config.toml
encoder_depths = [3, 6, 6]
text_encoder_activation = "relu"
text_encoder_mlp_ratio = 4
text_encoder_bias = "qkv"
text_encoder_qk_norm = true
eps = 1e-08
precondition_frequency = 16
l1_shrink = 0.003
warmup_steps = 80
Rows from block 6 of the text encoder, named by matrix and row number. Rows with one number belong to one attention dimension. Each number is 200 + 30 x the weight over its row's rms, rounded and kept within 0 to 999. All counts start at 0. After the name is the row's rms in percent of the matrix's.
# q: attention query (text_encoder.blocks.6.attn.q.weight, 320x320), inputs 0-319
# k: attention key (text_encoder.blocks.6.attn.k.weight, 320x320), inputs 0-319
q.285,104,155,240,200,164,149,200,170,200,169,183,200,162,135,255,223,200,200,200,251,200,200,200,139,172,142,216,244,173,200,200,258,218,123,165,260,200,200,225,200,144,200,227,200,200,132,235,200,200,149,200,164,264,200,255,200,236,117,200,238,127,200,203,182,183,215,211,200,200,200,200,200,200,200,238,252,200,145,249,198,227,200,200,200,157,225,156,200,239,200,200,151,236,200,254,200,226,180,156,200,235,138,145,200,200,200,200,180,190,200,200,200,200,176,181,180,208,254,226,200,200,200,217,200,200,200,203,200,241,152,200,200,200,200,200,200,200,200,200,200,200,151,226,200,144,236,133,240,200,152,200,200,200,155,200,130,246,152,274,200,189,250,183,233,200,196,237,233,200,266,215,200,200,173,200,177,176,181,200,200,153,200,200,200,139,200,200,200,235,200,200,200,169,167,200,156,200,200,230,228,200,200,200,194,209,200,233,164,149,163,209,165,262,200,242,200,200,200,200,200,177,142,200,249,228,200,200,243,266,187,165,266,182,237,221,200,200,182,188,223,145,200,200,208,246,228,200,200,200,200,257,200,200,200,213,142,200,161,200,155,191,181,146,235,257,200,200,219,200,200,154,161,260,200,200,200,216,200,178,189,162,200,200,277,200,209,200,200,219,200,253,142,200,200,230,163,182,253,166,228,200,222,200,200,200,200,224,200,200,200,215,165,175,164,143,200,210,176,246,200,163
k.285,098,173,200,200,214,235,160,240,200,200,200,165,150,200,148,230,151,200,166,193,200,200,158,200,200,185,200,243,200,247,200,200,166,166,188,156,252,200,231,211,258,200,166,200,168,161,200,184,185,200,200,232,237,200,138,245,231,163,200,238,172,200,200,254,188,200,200,200,200,151,143,188,175,224,200,200,140,201,179,200,178,200,200,200,200,200,187,200,200,174,200,253,232,200,164,200,200,221,190,242,200,200,200,200,151,200,245,173,178,207,234,200,200,268,200,255,200,200,200,205,175,138,151,164,200,200,200,200,200,200,130,230,200,151,200,174,165,206,222,242,200,200,200,200,270,231,200,261,205,266,200,200,217,226,140,200,273,200,200,200,200,200,200,146,175,200,200,237,200,190,169,200,241,291,200,225,200,200,200,200,173,200,200,237,136,200,164,246,200,214,200,169,177,227,200,200,200,200,200,177,215,126,200,200,162,161,200,187,218,200,200,256,126,200,200,247,274,200,200,200,232,163,214,200,255,200,183,140,165,200,262,200,236,200,227,168,200,162,200,200,194,200,200,141,200,200,234,200,241,200,200,166,173,200,200,200,200,200,247,154,200,209,227,137,159,122,200,256,151,200,170,197,200,127,200,200,200,200,172,181,200,267,168,200,200,200,147,149,200,254,200,200,269,137,200,200,239,200,146,200,259,152,200,252,163,169,200,204,200,200,143,200,171,200,200,196,219,200,175,229,200
q.286,104,168,200,200,249,200,200,200,186,165,134,258,200,200,200,200,200,206,200,200,273,200,200,221,145,223,225,198,168,242,238,160,200,200,200,169,200,200,261,160,200,200,200,136,173,200,200,200,200,251,156,200,246,191,189,120,200,200,200,232,200,248,170,200,142,200,200,200,200,200,200,200,183,128,200,200,160,200,232,233,246,249,200,200,209,223,200,200,200,200,184,200,256,183,244,139,200,243,200,200,255,200,200,200,187,200,200,200,200,224,200,200,200,222,236,166,148,199,173,200,200,200,191,200,200,200,184,200,200,223,200,200,200,200,200,200,200,138,200,218,176,151,200,186,178,220,200,243,168,200,239,200,163,200,200,209,170,200,187,161,158,200,200,151,154,200,131,188,217,200,200,200,200,200,304,156,161,200,227,200,250,181,200,128,200,200,200,143,163,237,146,200,200,140,200,200,261,142,200,238,200,138,200,200,168,200,191,200,157,200,170,271,200,217,142,143,196,200,200,134,279,200,238,200,144,200,200,200,200,191,200,238,191,299,200,248,200,200,200,215,200,164,172,200,232,200,145,221,244,156,200,200,239,200,220,154,192,125,200,199,250,274,200,200,168,200,200,200,200,200,200,234,232,222,218,200,200,177,255,231,200,200,200,200,200,200,200,200,257,274,212,200,180,234,173,152,200,200,224,200,200,226,200,143,200,200,200,200,168,200,200,148,200,150,200,230,162,200,265,250,200
k.286,106,191,250,200,251,200,200,200,225,186,200,152,127,131,200,200,216,162,207,200,200,200,200,250,200,200,200,169,200,169,154,163,235,200,200,200,200,234,200,200,200,200,200,200,200,200,151,143,246,179,200,184,200,163,200,267,200,197,160,200,187,200,220,168,200,200,200,200,200,200,200,175,175,200,220,200,200,238,214,244,238,200,200,256,200,223,206,217,133,200,248,177,266,200,233,200,200,231,200,200,145,167,200,200,200,200,200,219,200,162,200,200,233,193,180,170,200,200,251,182,236,200,125,200,248,200,235,200,266,128,151,200,171,294,260,200,257,200,135,200,200,200,242,200,226,200,200,129,200,200,200,186,192,180,161,281,200,200,200,215,253,200,200,233,219,236,200,232,200,200,200,200,200,200,200,226,298,231,184,200,155,213,251,165,192,200,250,200,200,200,152,200,261,156,200,215,200,200,200,200,200,187,232,213,134,230,200,260,200,200,200,200,200,212,200,200,244,170,200,200,200,184,230,200,160,195,200,200,200,200,169,200,149,200,200,201,233,141,173,200,214,167,200,176,200,200,153,200,183,166,200,200,264,241,244,241,200,200,200,244,211,200,130,133,235,197,246,145,200,216,153,172,200,169,174,200,200,117,252,200,255,200,232,142,200,200,200,200,225,200,200,200,162,223,197,98,187,221,162,125,200,200,200,241,239,200,200,200,200,181,198,200,200,270,175,200,200,200,200,222,200
q.287,093,221,276,200,200,200,240,200,267,184,200,200,200,241,153,200,200,200,230,200,208,200,200,145,174,227,151,245,154,220,218,200,200,200,197,150,200,200,200,200,263,200,235,200,200,200,141,200,200,220,200,227,200,200,133,178,200,173,200,200,239,200,200,200,171,200,186,125,188,264,200,185,193,200,126,200,200,200,200,145,200,107,200,209,200,200,185,200,200,200,200,261,174,200,200,148,171,230,200,200,200,167,200,200,200,146,242,177,200,200,200,273,200,200,200,200,153,200,200,200,200,231,236,200,200,200,200,201,200,200,200,200,250,200,200,200,253,230,200,212,249,208,261,262,200,159,200,134,129,200,182,200,200,228,176,191,175,261,200,269,150,273,200,200,200,200,200,200,139,224,267,185,200,162,200,217,200,157,200,180,255,234,222,200,175,200,200,254,200,200,200,200,200,229,217,200,200,190,141,270,200,200,164,183,186,211,246,154,200,200,237,252,200,137,200,150,200,200,219,200,246,152,165,200,200,229,200,248,194,200,200,200,200,117,175,200,200,226,200,277,200,200,200,144,200,200,200,200,215,200,217,200,200,242,200,181,200,200,200,174,200,200,149,255,200,200,202,272,200,200,200,200,141,244,232,222,225,231,212,200,199,200,250,200,200,140,200,200,200,200,200,200,191,168,177,243,200,159,200,160,161,230,259,274,200,200,267,167,147,200,200,250,200,200,200,163,143,176,152,200,200
k.287,102,253,200,200,200,249,200,185,265,189,172,184,245,200,107,200,212,212,120,151,200,200,150,245,200,236,200,230,227,200,200,144,200,200,151,227,200,217,200,202,200,176,174,200,200,202,148,142,200,200,200,226,276,200,200,200,235,200,159,127,231,200,200,200,213,159,200,200,200,174,200,183,202,160,200,200,209,219,200,200,200,173,207,220,217,220,200,200,200,200,200,248,153,200,200,200,239,208,200,200,200,217,165,200,200,200,200,200,200,199,200,200,187,154,200,152,214,200,200,254,200,200,211,194,200,249,200,200,187,154,183,200,210,200,200,200,200,273,198,181,159,200,210,139,193,200,200,172,165,200,223,155,200,239,200,226,239,200,156,131,143,200,200,200,200,200,185,179,200,254,221,174,211,197,193,200,259,264,269,200,140,156,232,200,200,257,200,194,200,200,148,200,200,221,253,236,264,200,200,161,161,156,200,143,200,228,200,200,147,244,200,200,200,175,200,200,200,200,262,200,205,200,218,200,224,200,237,200,267,200,148,200,200,200,262,200,244,218,176,200,200,201,188,200,244,200,134,168,246,200,149,200,193,179,200,200,193,200,183,235,200,151,200,161,207,200,200,151,200,200,171,200,281,200,254,246,200,218,200,156,178,200,126,181,266,154,200,222,195,213,200,200,183,200,99,248,200,200,139,127,166,214,200,200,172,144,186,200,159,161,163,242,200,130,200,200,208,143,200,200,213
q.288,095,154,200,200,238,151,223,200,200,200,200,253,264,192,200,200,200,150,243,189,200,200,200,197,145,200,200,238,200,200,209,136,223,269,187,200,221,167,200,200,255,157,200,200,228,200,200,125,209,200,242,200,156,164,200,258,200,200,200,259,279,200,200,223,208,200,200,231,200,147,251,200,246,200,200,210,165,200,186,251,200,246,200,220,251,163,255,200,221,226,200,200,200,200,242,184,200,167,290,200,200,200,214,200,200,261,200,200,164,200,200,166,200,200,242,250,249,200,262,200,215,129,196,200,200,224,201,200,200,269,200,162,200,200,200,229,216,200,200,200,262,214,200,200,200,182,228,200,182,200,200,200,200,174,243,200,200,186,173,225,200,168,233,156,200,163,200,200,200,200,160,200,148,200,200,165,236,200,157,200,233,200,143,200,137,200,200,201,139,201,192,127,156,200,200,200,222,200,166,252,203,230,200,257,150,167,200,200,159,200,217,200,143,180,148,264,200,200,161,250,188,244,200,200,172,200,200,200,184,200,224,142,200,166,151,270,129,200,179,185,200,200,200,200,235,208,261,200,200,230,164,242,200,200,200,151,186,165,200,200,264,200,200,200,200,229,200,200,200,196,200,200,200,200,200,141,221,173,184,268,174,200,200,200,253,200,200,162,234,236,200,141,177,249,200,200,200,200,200,222,200,200,159,153,230,200,154,200,200,239,200,200,224,200,200,200,166,301,238,210,262
k.288,095,200,200,200,212,200,200,200,200,207,191,200,200,207,200,143,146,200,200,184,200,200,156,200,200,174,235,224,200,138,200,208,222,197,164,200,186,200,240,200,200,154,200,200,239,168,172,121,200,200,252,200,200,200,200,217,162,183,200,268,232,150,196,212,200,249,229,200,200,200,200,200,181,200,200,200,239,200,165,281,166,200,200,178,200,200,148,200,245,256,200,126,193,200,222,200,200,190,177,200,156,200,138,165,200,245,155,179,200,200,200,145,175,200,200,200,200,172,135,229,200,161,251,253,200,200,148,200,240,178,167,217,200,280,265,144,200,165,200,200,161,228,158,200,249,247,145,243,254,183,200,200,200,200,230,200,200,254,227,200,175,200,163,186,221,200,200,200,200,200,200,200,200,200,156,241,200,200,152,200,167,200,200,196,200,220,253,235,200,200,203,200,200,200,182,213,263,200,200,200,222,160,139,232,154,200,162,155,200,179,259,178,200,263,267,158,200,200,200,134,258,200,220,178,200,231,174,200,200,219,200,200,200,200,152,200,200,200,227,173,200,160,234,265,266,200,200,200,200,200,200,154,158,177,192,200,238,183,147,241,200,200,200,140,219,234,160,200,200,246,241,200,247,200,214,200,231,200,200,200,165,200,164,200,287,166,200,117,180,200,228,200,168,170,156,200,141,200,230,138,122,200,210,200,200,244,200,200,200,238,172,150,200,200,254,200,200,249,200,200,200
q.289,090,200,200,214,200,124,282,200,273,179,177,200,243,200,200,200,139,200,238,200,179,200,200,226,160,200,200,200,172,221,200,200,231,200,200,182,166,200,200,170,147,200,200,203,200,200,200,200,200,200,200,200,169,200,178,200,262,256,200,200,200,200,162,173,200,200,265,262,138,228,228,173,200,200,218,200,200,239,200,200,182,263,135,200,200,243,200,140,154,193,200,224,200,160,200,200,263,200,200,200,200,223,179,200,255,176,138,200,200,200,200,168,200,220,185,200,124,200,200,276,244,145,234,218,180,136,200,200,200,200,200,200,200,248,200,200,200,159,200,200,200,217,278,236,200,200,216,168,207,200,167,200,200,169,212,245,214,200,149,200,153,200,196,253,200,258,150,252,149,200,200,187,235,200,200,200,200,200,146,221,179,200,200,200,200,179,200,200,227,200,200,200,189,123,153,204,200,200,200,200,214,290,200,263,200,200,200,200,200,200,200,168,200,200,237,200,200,170,200,200,200,200,168,225,200,200,255,200,224,237,171,209,236,154,235,200,200,200,231,236,157,200,190,239,200,161,155,200,200,200,163,165,200,209,182,168,165,115,200,267,200,200,154,228,200,150,164,166,210,200,200,243,236,157,200,263,200,200,184,189,200,162,200,127,200,200,279,200,200,200,231,190,200,274,200,238,259,200,145,236,200,164,239,200,188,200,255,244,200,200,200,167,200,200,254,200,200,200,200,272,252
k.289,093,200,200,267,200,200,200,200,207,200,200,227,172,140,200,200,235,191,200,200,181,200,200,160,200,284,161,200,136,210,200,200,197,200,200,200,195,200,200,162,254,216,200,200,200,200,148,168,196,217,158,231,301,200,200,256,253,187,168,200,200,246,224,276,200,184,200,200,247,185,143,183,200,200,200,185,168,200,200,200,200,200,200,200,200,266,200,200,234,200,200,200,173,131,239,191,200,200,165,185,200,267,200,195,206,249,178,225,168,161,250,200,213,200,175,132,130,200,182,215,200,254,185,200,200,200,214,200,264,200,200,253,263,200,200,200,239,212,200,200,241,249,200,200,215,203,200,248,200,200,200,200,200,200,143,200,200,187,234,253,200,166,200,200,200,200,176,200,142,200,153,209,123,231,200,255,136,200,200,236,255,214,174,200,240,141,200,227,200,200,200,150,200,200,200,200,200,172,273,159,200,200,200,200,271,200,264,177,235,200,200,167,223,140,182,242,196,168,236,174,200,186,200,200,200,200,200,200,239,257,200,151,156,222,184,200,200,200,200,200,200,200,200,200,232,263,242,219,200,200,214,287,200,165,204,200,200,206,200,200,209,200,213,249,167,243,156,198,200,200,200,200,165,227,200,250,200,200,200,240,228,133,200,173,132,202,282,167,249,234,200,200,200,200,200,200,177,174,95,200,172,200,200,246,250,200,200,200,200,214,200,200,200,225,200,230,183,200,200,178,265